Weights of a small class-conditioned image diffusion model.
Training: muon at rate 0.0031, 11600 steps, batches of 256.
Rows from block 4 of a small class-conditioned image diffusion model, named by matrix and row number. Rows with one number within an expert belong to one neuron, the router's apart. Each number is 128 + 24 x the weight over its row's rms, rounded and kept within 0 to 255. All counts start at 0. Numbers have three digits each.
Before each expert's rows are labels from the 100 images, of 14848 (inputs lightly noised), where the router gives the expert most weight on average: "top examples" is what is common among them. Only what is clearly more common there than usual is listed. The data: rendered scenes of toy objects such as cars, trees, mugs and chairs. In brackets: how many of the 100.
# router: router (model.blocks.4.mlp.router.weight, 32x160, trained with AdamW), inputs 108-159
# up: expert up (model.blocks.4.mlp.up, 32x80x160), inputs 108-159
# down: expert down (model.blocks.4.mlp.down, 32x160x80, transposed), outputs 108-159

# expert 27
top examples: count: three (72)
router.27:119118121125117125131117116151131062121130163147109160087129139116102138219131147099108136155113157119173110111151131125117134121090131126110137122130137149
up.0:099135128141142129108162118153152116113080105065107167144156133142106135167121093122084130069121145126116099080097118121090129131090136132145129130104112115
down.0:105100120114118101133188094076135134161084142179126151123135146165129120138070121133145123076113140124105137132104146146110139115099143137118134106103142118
up.1:146150102126119148120124097131123112148126138120168129158193155145109167160120191119148131142092136097136143138142122122139120167123125157135142126145169131
down.1:138139133135144143145127134145144135103122119129179116103093138120097124124126129136095126140168135097178135145158154130148121096179153108121114085142177074
up.2:176128087141102081125125067143100134154196073116116137087132124132099126128151137156167133113122152092110100148130126123130107126117150119149136135131174094
down.2:166127172122144083134120073119156116117204076143116123161128114143108131139095123149137130113127120102113156113129129118108106126126153135154127119122090096
up.3:094137133139109122165156104153112131112133110122135146073164136167105121161134098139133104128111130086135113143127107124139130153135108101135154110161084176
down.3:133107118128123108113122097126110100099100123145125117152094170135107117133142166113096136117122131095113125114144152102074105085129119146100158128137097127
up.4:138142138123107130114147147130081132145101118122123139080128160163109095156123099142110138131125094109057131096153127129124146096087136132160137073153136119
down.4:115142142157153133125153130135129078153126124135163141109105123140133120139140167103116147122100083104161086156123170112134096158055146114135091114151115132
up.5:143132106136117125158136111135138143105118127179169149068136091155108118155097141140113114121122098126101139097130163121095106144076086111099151144109103152
down.5:122146116117120131103126104126127093106125095139114110101132155142154154104088134117146082111114122157111137144144136107182164108138093136098121127155157111
up.6:119164129160125145119163152124113119110134145084117181119145175172111088165072094115143111150166158097173107168136112115097159090120122136160138099138134174
down.6:124127145104122151168154136122125136126122139145112173127144174156133124136148189119090152151100099138169119060146141084165133093133129077121110116146106095
up.7:101106168114149084123140134108105130115099170143127134106088088124107155163113092113092153144127175114120106137095140120119109128167141115129111138129151146
down.7:141131146144088104071090128126153118141132092127101094135151110117098188146100131142125105131134130147105139115115146129134133160173175175143157134105140105
up.8:114149152143137134125135111152109109121151131172144120120091147145115160153111134134123189144132135060145131135156118127152116135102137128108126143113127127
down.8:117123098122106150126154122165143162135111163148117106151133092143144135123133141103149111133112096117117122152122140101064132129137131110142122112128116138
up.9:116147118139147137149122117101070131150099126139108114063091150151083137176125093128112132104123153107169120197104087121109147156122124086145144120123149154
down.9:138126094123107118084141148136117128155098120127088143144188133144084156134139185123121138105119047149156131087093139136131126106121147147131129106127119142
up.10:142135149107137148130162129163117116129161129092121137103121165125102158174118131143084114133107145135115145176187123120114128115112143113110176094143130090
down.10:137108109136116146125156107102142130163169103170130126147133169139083171126135127131189123105161104107125098112202139134138097123131161155104132139149112084
up.11:142147148138122138129070148094144125149116108133120114090114137141135111137155094131129154164101114188123136142162098124110102130109144120127107072170093167
down.11:153106166122158141113121163101092116090173151124133105090123135121162097178146153134153117138126142138169099049161112091145152130120142148122144126166123100
up.12:134126126161106148101130126100101122151144117169137165142145149131161142174129125118126130100150106083119112126126151126104144128099106118131121108115104150
down.12:111129112107157155099124088129110142151158141110158152135115149107132089130083102120068158132109153120113136178103143158145145140081117098177174166128135166
up.13:144078143099141132126114125130129097080137099135110139136128140147107135200121138140115097144163118135107101084143120121114130135094126107135109069133130141
down.13:091135133155104156113088125080087134184124134125073130151143083097108117073128144146148119102125140122150134102138120133140098119127142134153137121105093123
up.14:130095130167122140135121182146093117149105153174142119134135095124139134162133161144098129145110145101147118090138133127124152143166150134114136101140128113
down.14:119157129157167098151097169153101122095161148146143105107149136117147079125113118153143110153149087181125128091140126120131115115138141088123121152113091147
up.15:199118101154081107104180113124139139117138147099131101111144110144111126151124100130131161157124116060173158134130151130119148165108134133134126103150104097
down.15:118094098125115118156119157121134113135147127104153123120092135149136130144104148147115115117187158161108130154125118139141065089105121129141164121135115162
up.16:120124148111138100130107139067136128126130149149139115142124101110113139174121068141120120157131097123144143140108105128107120139112117153168163126124160170
down.16:125127078143159096129116144147157132128154148108133062142144124130145151120119172134129102151129153067137143115101106136132104153127127121140112154134114171
up.17:142150125118131109117096116164130138146142139114157142117128120133059141165129163135111131196129115108110134134109169134114114171156126135140153087088086151
down.17:166149130124119133189123148096120121154118134147089139115113068069124149150119124129111113183125116149141114164109098146129132144124140131119113163111096119
up.18:123122126144132120094128133091126107160104121163124148097136101108115094151119089116117072119146119143163183144142150111123142149148069111191122131159127123
down.18:138126112116105128141126142144149116095112137078135150161106099122124100184146168124132156148123111122172098117152128132134122151158082169186132134162129130
up.19:127121135123087118128097131111149128115115130116132137096077127127125124144085090110105102142159130135148102109094118141136139076117125120143102092125140112
down.19:086163144082093143121141128176143068122149110110127124112120156154146123209107164146122122106111122109132130098159179171080121154110128138116152141147132162
up.20:108112139148110135132154163101129114157119170133152149150124164120111106173134105122128138171117171162165106107129111127109140102093163130171131144138114136
down.20:112077140105134114118135144135153147116080123171118134116124158140179176131135167129129091120154116108150121135109131150137147136105181111175109135138137121
up.21:088134175143107152091111128118091110117089142126137161112175127079074090186113129150115103146165133150172125089140134121110136111097142132197125099121122125
down.21:146134097098137123132163091150092143139133142099081146068116147148114128085126116095107118110122118034118140127137096123129110139109128150122168146106132143
up.22:151143084136158115129128115163109121128123099113147140059103134137081152170135148140124106123146124177126136142102101125108134112140097135120115162132087114
down.22:163121155164086101128131108086126114139128097146140129163160158170094159146124096121132106108122146199103136079103147114116130119130099106113144091128114108
up.23:097114150155129123119142101125176116152115137169128170121112123138104075149118163129144131148129122073128091102114121119107119136086119115162170087135118138
down.23:118111129128155126139118122145142119120112115103122161116082142111123170137093083151116159072091120089147132199118109094145164103128119144182098123107101134
up.24:162111089100116094143129124167166117107107131100168114140111152127123065135156129118131116101138093138127100139125105118125109081158103108100141167113139128
down.24:142162147131126112106154123105102108172113113141126115097116131153106099191111142164124130115147143126102155131152147143132108123135120070088123106149114135
up.25:133139144137118122101104137144114112132094139147135117092118097158103133196120134164117138121143091150130142118122143119139124134085119134116137101127135192
down.25:150135147135114091146086147112110196145131135096126118119119112140148133008096159084160133105098170112117105124105155172076124129078111149141124100133125135
up.26:088132104104102130117132104151109143111112147152113175119141127138097141150122159143122142137141136165132082115117162121133106113076069125148141115121118182
down.26:139120140100136139173109073095128123112096136147133154128129139159083101144155098147161126142154094157100118140103081111100145125082124104132113148103192142
up.27:145144137140158117128152134136133143141135114097149119185085114156146178018119136128146157091159124143116138132128123142112129146178148135135137221123144092
down.27:147139148124114120132149106133112118130139126120126122155129135132116139255104134130107130133162128128131118133116132160219114133112127141116138130145126100

# expert 16
top examples: count: three (76)
router.16:129124123128123128134111125149131125113158162180126148098135158105120108216136153137076127119105115116185127137160140143124153123078135154119118069134135124
up.0:108178111118137098089130168167126137143169141128135092074163141086149123155109123153138128176153143086119082154097108111135149088142090124134138103133136124
down.0:120152099125126177098122120150119136138080120125124128109153132164097132061113084126149140167128123132122140158136122101114125128114122132113105119113129151
up.1:152154175133124150127132146142118118129065141109138132076119147124112140161098090138130138160156092143138114102117134128132119147178135086108169125160121103
down.1:148126121091167172144131100116124130113126114123122132130151152146124137138081152116122148119152147124157143106096139140135139158156142109074142164174109151
up.2:143094088111100109107097139119137131131166136120112148141112128136112110151137143133126188151147128135120121165132104127136124066112122099115151138133110120
down.2:120115129157133138091128100108151149158086101143097113134136132152105131112128109106190137110139112140128118161107119179099122138118163125170128105152144163
up.3:129126142119151117099156171161112131113060146145111156126158102147112135142095115164083119146129117161109142116120095135117137141117119139107140106144171152
down.3:115124156126136138109129108144149117132140125129147110136151151174120129134094137112222116141117126144135142123133124187109124136117130159126122126126152114
up.4:142113140135146098100157156137092127156148149164130156156149139104154119160091096141111134170150136075078112136162135120143119166115094115097122162107074136
down.4:088155123131146119141104177108107122117156177130118154137126125112118137105159103158125179152124116158102145119127108153136171166128108123109089146107141168
up.5:059110120120109144098142124175176113119110129100103184144161109082127104159104109154130106163145163182122112118131128122123142176101097117113084155162104164
down.5:167119100109108066094108138120154124117124126118141133121128168138108139072137116140135127128096156085085101113142127115155137147147144164117102139158164123
up.6:129137135119147131092164109121106109118105144135114140059108145120121132160118106154134111104110159121163121180156128107135088110142100122109139104128110131
down.6:116166110139118130176167145129126131163131117159160097205135153159102115127113135113105109125161104189138133117126141095158117084167156114113201119146152085
up.7:162102133131144129167112132143101110155140099125135106130135146136111109128072136145154084122129101095170157159116163132135159113145145145122119186137161180
down.7:161158125125112129091122134104153141100149102122129109127129152146108116141167118134133176124127155097168101099117100150120160108143142114118124090132095176
up.8:103121107166109113123139119143137136091093103101140125132128145141080079155156104116154113176110171198129119145126140120133125083088114130114152089101136163
down.8:109164175109113103131148141155150122117101107139177089141118119115111145128100151107148121116122121102143113110109110142126141097131119160117154169142110129
up.9:156098136101101146110139109172101134135083110090115146112108092140111153144135138192151145131172126145137128082118146108157104120135095115136134110148133125
down.9:112127153124109108124137159153125138127150127124150121138134152146120119015125140102119126107165133119135159076133166121037139124115140147092152109106115121
up.10:104158130103162117162168143114185127117146105132138119101169107094176149150131120107120120156121109160133150125154154119136089071139089062172100123153151086
down.10:104103141152091128125162134159106121129131105115136109128091106065175142159143124094081131143135155124131093136134099133126101083128088174171095146147105104
up.11:115146154148133110113133187078129113111071145132155162138159089136114129162104132145144101163115106155103119095150116117124100129072123121130131101074114121
down.11:108149125136128116116112116135171111104131156160144147123120129147112113094150128135130074118077129102105137057154118117151150185134125130149146074100113120
up.12:123129153105129111137158137135121125127077063130129099121118181130134120157082107140123139134090183133106115101112098118130102113124127118109152054123104123
down.12:125125183141116163116117099142132113150157152138114075148146094125104122085055102119159135164093128135173123156095127088128134100153121140141159103137103131
up.13:124157158112128141113102116114131119109110166098097122128119138130098135150079131152121118138139156097126106124161134136157109097166084085106140124097113143
down.13:167120126120091105147138110100130126130119112152164164118122084134152169114121139121114084133147093134103129147129174178042132170164126123110124139083133121
up.14:126121177137100105142108141109145140108110183124096139133129103132124151136116127124163120167145121147126128107144117128158144154086130141119122132136085132
down.14:099147085123161110104094134150102131173133175099102111138143124133122135156131132103144118158110153130137125163144132132123148162071141095144124134140156145
up.15:141112167119111119113147136155156142121072157140126156122160117144099144158091172122143095194159153138108137152111121127132115138100123147145149110147143161
down.15:111116099092132094166110150101139110124139105121110080123113075115148077081129081112114171122148113082116170092086154123129149136134143098165141120141092136
up.16:084135111126122137173117143116098130111088111107148163115134160112117101159079133120140160117124090144096139136142122125133143121143111114099110108126121141
down.16:091152166115134127094113092131129139168139099138184157160115126090125132127142114096108112121115166119136125131146109156150079110131135101112112121150099133
up.17:138130125121132114143101122129145108130081110115149128111145123116090104145056137151157113128165185153112096129103125088147115084158116113117113150149095173
down.17:173117161124108100096119117107127134117103105138107104112137137132106110150153111153146149145100053150090166147099139077129130119161112144116137123144144154
up.18:128119104109139148155146135136143165120128114144158152107156124127128124128092106143152117160120150096158160151121136133098136109147114095141135122132121146
down.18:131150123141123121137115112122123102105111143122124144136147096128122122241154152118073125144131116135147123145116132149255135128127123122129158151109157156
up.19:129136118145140136116103173126158117122154098158121124130089186139171125129137117151120118114120126119146143141139125135129117093128091109136139122178120104
down.19:150115130102113137138118173118111128112168101087118111116170183130175127155119111154085148119144129117146112103122118140122121100131098131140138125172131107
up.20:135102134118098100104131156136092150162136140139127100130104106097118114142125194143133106123114178145109125114108142136127148094092117151137133129089112145
down.20:149135133107136083155137142114142121084152130111137120129154119075120106173144088149073133144157091118154124137110113111100147086097111118118127132097134156
up.21:143141114056116139166121133145097126102128118130116185095147092127122129164130097119137168168149145118130090164102130085151120124112106163168149102121194144
down.21:099149139116136098127099102171142119129089145102143114132137083144125166089136132103177168126112155144153118143140112080104146128114111086139153127152100121
up.22:116150118133143125079147161128159106146090127102104146139089061115122113135090185133111147144157102113100104155132097136130088176096135146154113174108145169
down.22:130121121132125115170145146120108158100108117129109114119157083093139109180167086114069112146129145108108126103120138099084100147100120104149120077114107168
up.23:153132129149119118181109143094104105108138116139143159110109105135087137134126068142128134112140109139107128104140170135127160113132116047142179115138131140
down.23:150132149112136113069111130158137153138144119117141163118139110112097146140120184146079112107112155135121113151149079115112158120131122192139165124130133140
up.24:092125084143135135117150111137092138112145129136156131085097126138106150153149090136139121152145153113139130052120125121134152116181117128108162110127136136
down.24:104117132114126106128140112139082128136142110153129103149161193109086109137154164130114114146143110176194136141150132125098143107134096137098163170095134141
up.25:134147112150142106103118092124119125122129105101139155084132150079123151125118141120106116089112171135140073174156154120142116119159129148122125103153123130
down.25:130106157099124093147104091131151123130126101139142158164115149066129138154143114105150147084160098121131175092154109168132123115141121110124118156148132132
up.26:133148125137117185107092130146150111114106182145139130126146118141102125162136177141113120165124154103083095085144119105117117126157105116120171124133112146
down.26:145149134150102120141150144142127146129124127105114112129118150117142116069121122145123121159112113157139153135111135099179151149141138137128146133141141141
up.27:157139103158175111106156146182161125100113169132100116093167104131118089162146116152125153151129129132146093116143088113134127158136118107096169109094145112
down.27:098129096125115093194083151156120134158154152136137117113114134130143163115115085132175168135136089151116108132102138153113113115132102122097123137111140162

# expert 31
top examples: count: three (78); red object (36)
router.31:115110114135112122137111120139104223111111144144106157091118112120076107194098126171107128158120107125149100109131107161157127122089112118105123110116121140
up.0:163116127098101123110105158142105145107108075168090153088143145094130154173113164139141150136120108153148113112112163145117192086155116125156120122162154114
down.0:118121167141098109102139096076131101171158085107146134121170139156126165138085124116077131124144136194118136131092120120133177153115111142131103106139132085
up.1:142180109116101145163106105185138161130099163138092140121134123133087111165087144163122160170093146110154137113134167147106163119136131160103173122128117124
down.1:144104145117124112117109120125095089107131157130081140134157134108129093140136128104107100183115118154153125112109148126150102122131130131111140162134181094
up.2:130126138135128129120120112157137129105167122107122139140168195119121147162137147151114093118145169087144140153135105129129107106144143127104133110144126124
down.2:137128133106125114091141087094096125158155152157134147136128171107147141129141153145132159106138075103106155079143134119153091129145127106096151161133116116
up.3:161131077113118094110077169108109146156171144161132155101103100112118112149114156153110087156103107181150158110124117176115139156120093142167143155152141126
down.3:130125132138136130136145142103123174105091154169112133136136116131119114209094133109163115138124157142131132151117147215085143136103113137119127122127132139
up.4:115146136128128150105121164119132107124159097155141147128115119129196150164135129142136125142112121138126127139123140128128169168107102168154153101175178108
down.4:185100135129125114130107180169120136130173145084121142127153115111148157111150182113135108158131125087167085144126119112150111094144148163165111138165123097
up.5:140119173151112122151131162086103165143106125127122121092105125118143138176140100124131120136117171178122153149114133138108143165145134134114141132134089119
down.5:149135112120133120107121160166142069126095130112134123160097110098137088138127155158105161125127120136102098119127138118195145144162121124119114097131141165
up.6:161128085114102124144089135148144111139136133107116129153064156141148126154137113148132170163113124166128124184120109130123148074098147167102110108111136123
down.6:141132160148127141115088168122134105121108112133143128076141140126162089139152144135137109130165107175134145085129140124109123126118144106127113075133104126
up.7:129171131110135110154099143114138128123098133136089089075164088094126159178113157126136120090156187141128091112141151130122097164101165117121108110104099140
down.7:142108154138128133071104114162136133168103122133101073111111113112111153125102110169091082114107099110107150131125108115142117169083188116130100134087145154
up.8:123125129139127111141122124115132055130126128133125131135127128126133127102174131111128113098130117142126117146113130113111108147094143116118106078119137098
down.8:136127133126141096140117138111124125092138138115094142120126119106132119000116118114173139138136141110136132119107137112054119121126123121144148142108123135
up.9:163124120145094127143114127110145122112094162144108128145121123108105086161152126116124136121157110155143081107102121122126129128124127142154093138093105123
down.9:151134138096167129118110128144097170131091161117105141110154125132137089131097143129129135108100125145137178144098132128124123126122128101123086092076161149
up.10:164126148133140145149101141103118133102138118117118132118147149135124113148116092155155127152116117146132104166126134141117124113123132135124147070149129121
down.10:128144098129122124128107137126138188139126117145110135141124162152133157083124163123101124121140141115142168097119134174152109130108103114131142117132130148
up.11:153133143165072156133128134105104148142110136149148142135152138112160101147121093136123100150081187123138108090137139144128134120082141143098117088128111144
down.11:108144134166159121099111116154149152139115142140163134129135131102164184161103106126140118114146094133129146145107111113076122157156144158141119108133118104
up.12:154096096129110103129087172108110123166174116137124081081120126125145132137115141148123133127121104124140153161172122116161090126140090141117122137141134111
down.12:119128104147098155143168106147134140148081141159091140128137124156143134121099129104112096147122125130123149150095108069049154156114129121151130137089145130
up.13:129099159136130152146150137130135134153131136158156125133116117139155148212138164149138136099176127142099133110171145158131111108121149143115138123117154165
down.13:132146109129134122127134136122129132108139129059156092147121150133156114040123083121136137075097138132099109127122149121118128138104164130130114141120115144
up.14:151148124122142148114107165065114135144183140124103133110096145113160128132133073104137136170159140078126156113157127129127133128202170152189116114146172106
down.14:111131120157111123139131124117159128133135103087173118113115101173132166190137154120103113119134125136139156095156126146169106111101111133136126171141122138
up.15:088166116103149154118173089142142130120126142138143171124121110106106090148141146134141100137137159107142155103085172118128152108098088069153110110153110164
down.15:094088124143125142100149123114085141125090124129106173137109118137125135155120109159097105115134126113137162153102124107130156115103107140138150170159154146
up.16:145163134144143107106152129156135135159145116145097148126116146143137137153120162136098158160130113137169125111082110130122114176126122146160174146119136098
down.16:133102120119118113161130127089107155106159137093090171118137117150134158138113066128178127138138151145164143155081153118125119157107094117183149098095101110
up.17:101166123136088123141143094119138128118145161072144140079153157111111164157203136119173121127134167074158110113111142114121113127092136112127159120103115134
down.17:121088146134123098106140121111107164151119136149137128127127161093095153156141126107120136090141124096139108150095127092136129158095157146147147148125130135
up.18:133134101126149117124170136116116180144173135138174183107115097158063125174108117111132100136155096083131140122170091140110163128117110138179129115143148116
down.18:091110135131092146116143122112130093161127110131156159125177093175093118145143108111116106150118103100144155132140121132157140150132136120152128127123136133
up.19:149072158106121142117122108121135127146132151082121123114162149112111085185132119143115099159115150158168114139162090150134161150144125123124157123161135113
down.19:141158126139152132139109114119157117099137136157110103158109141101135119138113135145165124126187111162131115114131132122123136147145101148107117165163133162
up.20:135137158108105134149084182102140139157107178091084122124147149090191095151125134152105108132105129196139136139087133119122141095120130156133125129118113138
down.20:132109083121159132104103155130129173082098160170090085148120129111180125159123105117173128146151125174140115112102126108132135107110105147090131138134166152
up.21:129127102086141127101086150150173123164138128146123150154113133127142133159149183136109102156139087177104133079139115129125157123088103109160102137120134112
down.21:133122160127116110177103189160105146084158129098136143101125086100173076134127108133143096153124158149119136196135116124135121098130113115169122123124101100
up.22:148137134124145128123137134117128066153131123135149125129150125135135162065131127104165123113122158174122140132133121083076128128150150125146146160133141159
down.22:132122131136122118132131135127136075140133133136115125127127118129133129000127135096178126128117137124129138121126129194000132125131132127121126089124131111
up.23:147088109093094134133121128175141117157124125131177109152146109113117119134147152135102139146069104160137111141129140125139152132097142122099139162137123163
down.23:143171135127151118126106121098132148110141122125158124120117137122097134194136122124098146122161140131118132116140128113228125128122135109121164136130123140
up.24:100133106124114130157099132138125133100143147080132140141156112095116105156141096142094110126153117111123072142144128134212154150110129137139091129148131141
down.24:132100147126126111109095137120144098156114126132140140113091088109129088073107157097140149133108127112106146135142145159000143132140108098132117136147139163
up.25:135097142108118089143118135127136187119164135125133100133117108129147123078116138151125129117108122098139108122138120119146095110161117144119135154120171129
down.25:101105131101122147125127122106127000104123127116123151129124163147120153155108102162132143125126132127129135134129125126169143132103134130129151126139133152
up.26:112104149136113131113126105153072153094119118132116119067100141114102153170114112147115126146122154122145133115137143139120130141162140116139130106103099113
down.26:144157132122121148123148115136102097143123110103128141096120159148132167115181186118152102120133097102108109144120112125110113104136185063075132101127130118
up.27:120134120117133140146172080126117136097103142083146154088158064125075104168148098112140132158138138158106128133103130121130158136147151102133106125116122120
down.27:131134138139128138129174092148143139143116143157141156156089066115093104113132175089113129143135105158111117131119119121108151150124142154122117140122138118

# expert 15
top examples: count: one (96)
router.15:148122119113164120137105146085080121149133098077141115166118129130146150085145080099152122096140151135113156148123112131066112124123140126125089132127083099
up.0:131133122120139101118128135144121105112115133180136129127137124117145177186117148128213170149128129133108125142092130154119138117119156137103148152096172156
down.0:126146151113133119114143159116162093149148106130138118094116090129144159193106162134091112085101121172135097121151139119163116137103133109117142123119154144
up.1:168160109143133132133136124121172149097099130143111124126141165132107149211136159046143119160116165159099167129120128061135130164150086141127147136112113159
down.1:110062105145122116098108160106115098116123116130112124119125111106120116054141172144095120187150131125127082132167124160126131150133119111128092114106131128
up.2:152125138107158140150182137122158133171159146145104159123124130136105109176116136171102157192129142109115133115083140117174130144124106124141142181134079089
down.2:139149145136078149124175150140112129114159121163103147126162156127132131211149094142082158150087121121121126139145107140127127163119125142137054127117151090
up.3:130124149132112130166115127118121020113146110133147097134140135150142104082136117142140110100127159124126132147123145019127128116128140132157113125107150131
down.3:120143148134108136166118121147130180114153158145121119141139133103127137186141106105119137123130116125128145165110113067122143126130124103130155101139171117
up.4:133132134151131117116125124096131167125129093095139145159134102140128078108125120139177115091125138108148103141129150139199129139128131151110114094127118133
down.4:099131139121135124124143140118155115122122119095129135108097115171149177193113130135115126174084159113102133130112148109128096100151123140131130196113107103
up.5:112086125131086130141143150165099174123105129125127118100132127138123161144087120189103144203149115126151120124137117118043122164116106127116161112105130148
down.5:155105141134090139147144119126131102158120104102137155159133120126111132094103128087150094166149111111130145130146104179111128098124129130118109090134148122
up.6:149170157144159139139126108097125127134132081103127116158095127135136153170146130166094122133135170127147119143134158112123150152151126103068119147113154125
down.6:136095127132103117139135095155128116087117147143133188086113122109147133182141115113101088155086141085120127113098128119137117131139144119139091211116157103
up.7:126108142129140145188177121129134147137165150099132127110130168144095113133113113140151151154145138134096114111138149113177125130134187140110135131134117120
down.7:144110120142120134161108131139121116115139149088159121133106096108153171115098119107190160153119147110123113134120141128139104137137098125130109134141111107
up.8:133098123134128097138142123150121105155137140104138149145091121145131124210131143119127143116162170088124119161111153135125115143132139116122117129126114104
down.8:109149141107112106141112115167133161148121131128146148143133131130122130155128168114177173127095148116087112140127130158076130132133129137120126152125136138
up.9:152131124153148136112133143100135150088128130128122182111117123137122145230145115049059152108103154157146101131145092130170133130138132110151133165095154128
down.9:129156141137130140103111120109132145101109120126133112135139107125139111128138083125146101138166123134103163111097121173129130130119140114154132119122123133
up.10:118100133110110136174110131106145094135100141146118144099122167106110106182113139081116127101142156152117085115120078188113126092112099129137107126106082164
down.10:097102130178089142134139119113129128104160132120125096094151088141130161041094114114085132122092117113166110143155164073135095142117122122113107147129091099
up.11:168087128165128124176171113144168135126138125111101152119137117126129144105124162154150161146130130128155102128140110129120107128144113149144138163115062148
down.11:126118143148149147152113122127148133095102131118164104095133137123140119144079136138108141142123107151091115134131097137140140120142142155106131128156080102
up.12:127114139142137119101121125110136094128109121134128138114131113119111148126155141151107129130130148151155144121154115110172149154128092166139100150137152136
down.12:144113124102138153114135143122108181179125120124122132106115191160147126117160144136129140158152115143124124116130124121113134117140141112157123173133108069
up.13:109174132139170158110131132115140126126138133160148144144128092139147127141135103127175107122074107117098137146093162103042119149154079126160146159122117101
down.13:151084146104096132101132167129127156094110105139090118094126133166109098086121099139103118090190137134138120099154126089113119112141153124105130097126142117
up.14:106112097068147170101151087116144159128163100142097153158066100132121112110115143135169122107115095101155119107130121134123089139087155126135147122103125122
down.14:152119101083156075109107123109126099141096132129171130116080173108133121140128144131126112120107104123139128095116090127122139135140098114110138108172106178
up.15:137136147140113123129122101116123174117108134163098115083137173112119090169143152092078107146124133190124126114150118107200116113135112133152094115122118121
down.15:156110153148114154122154120115145104129157145171156152120136115158142183048145160147090126098107138123149138113148127124148125148144159087144136123145083137
up.16:122142126085113138163092125032137120140083144122166127134182117121158144134126131108113131130122072152129124106140119133201133101132128126122145165164161155
down.16:144124132116140101157106109068122174150158139116080130131133169090114124073108155094144144169089089119122107151127146068162120139111123149100143177109171116
up.17:135167131124130129147107119109125101155103157116114161136137109120104118203159159117191118095114096152113124110150153147181139140153114125132139136164118135
down.17:127087142142115114103135160137145093152151140099157115105128121128118194217123112111146082155112128112162097110125140202115134147105160126173093137104092123
up.18:104120158135118100140128125112135149117102145120176155149103132116135124140130111156140092188123138131166140142149137143127151121118123157116099130136115108
down.18:136098149153113113132143138103158110123149113114097099160120142099115109144106109080121096101144124119111098132101129110140165069136139158094173156129078102
up.19:122142132135137157128164107097134100145121127120115140134131073121126124166177124125154104113157120174155120117101095102125097128141147114121130150149111140
down.19:147151126142159155128121107098107176157129141123112091116133177113124135110173131101135142084147134122100130108135115151045116129140132139138143118148123157
up.20:150098072102115095138141155121132131129165094124176174111114091096083145114137117142110118109165155159150121145180122100128132135177137116126156117080136130
down.20:117126086151140158116100113117142145126120155145119095137118166145138116134159121143152128153101145097137133157122111111135121139103135116137111165180133102
up.21:115147107157127128108123135145107105088147132126111126110116148141143125221096115143227156156137155125119144123144136159185155140125145131143138105116140108
down.21:121129142129140127134107128149105127111137129147130112142126092130111135192123117151255144173109156143082141146097127149086136120140137146119124064130148170
up.22:186106119117125121113156118111103125118117127139115097125133130154114133193156174142103137158127107149151109119090132158122129119152131154176098115121134205
down.22:161104119125142115122133163129121112129110153170087140109116164158125116167156135105122124117108096138092149113132089126080121126153138138094156138124122088
up.23:157127119162157119129109146166118156086115166110110110141176126106115122125119107122122091138141142142095099133126110165149120128131133119155151124145121148
down.23:108150118146133189134154142152150115097167122085128088146128134129142191103123124149126130139160113103188119118135129135124125127159123103126111146119116117
up.24:149150140106130186133151140130134167119149130176112109162111108153111118098101116140102144136110127138094150117165145112097145107173113101163153144120109127
down.24:126142168084129088148133155135149103089118121144122097136117160094170133139105099126181134160105107118149124127099154132142141161127146097113122118103114131
up.25:124131109120190114111105127124092134119148164067123119097127169141128130162152119151078112137143117153117110069141129085102116104106143166110119098119134123
down.25:097136123145150141114144180135127161119130134074130118116079119127120148121113138116157130116120119144173095097138133159133122135088116183162133114145149188
up.26:110161093125096131105117130114165131121148141109142130123163092120134139131125064149138157135142130140094123116163120083168131146175161130154136187151109151
down.26:112121118112138162117136126119102103135116080105113124126148162158158096116118062134185114161129118123121120124099147093126108107107085134127115107135089116
up.27:105157128096139162137088122142098111130120144148118129071166121162118122210108109078094151134128152166126127078147121100125117153070132123110149154115139151
down.27:155149133072110126118105119135116156098137117119137145131162177102125163074128117090080177129124180134136129111096126178109142109148128125125135142126120123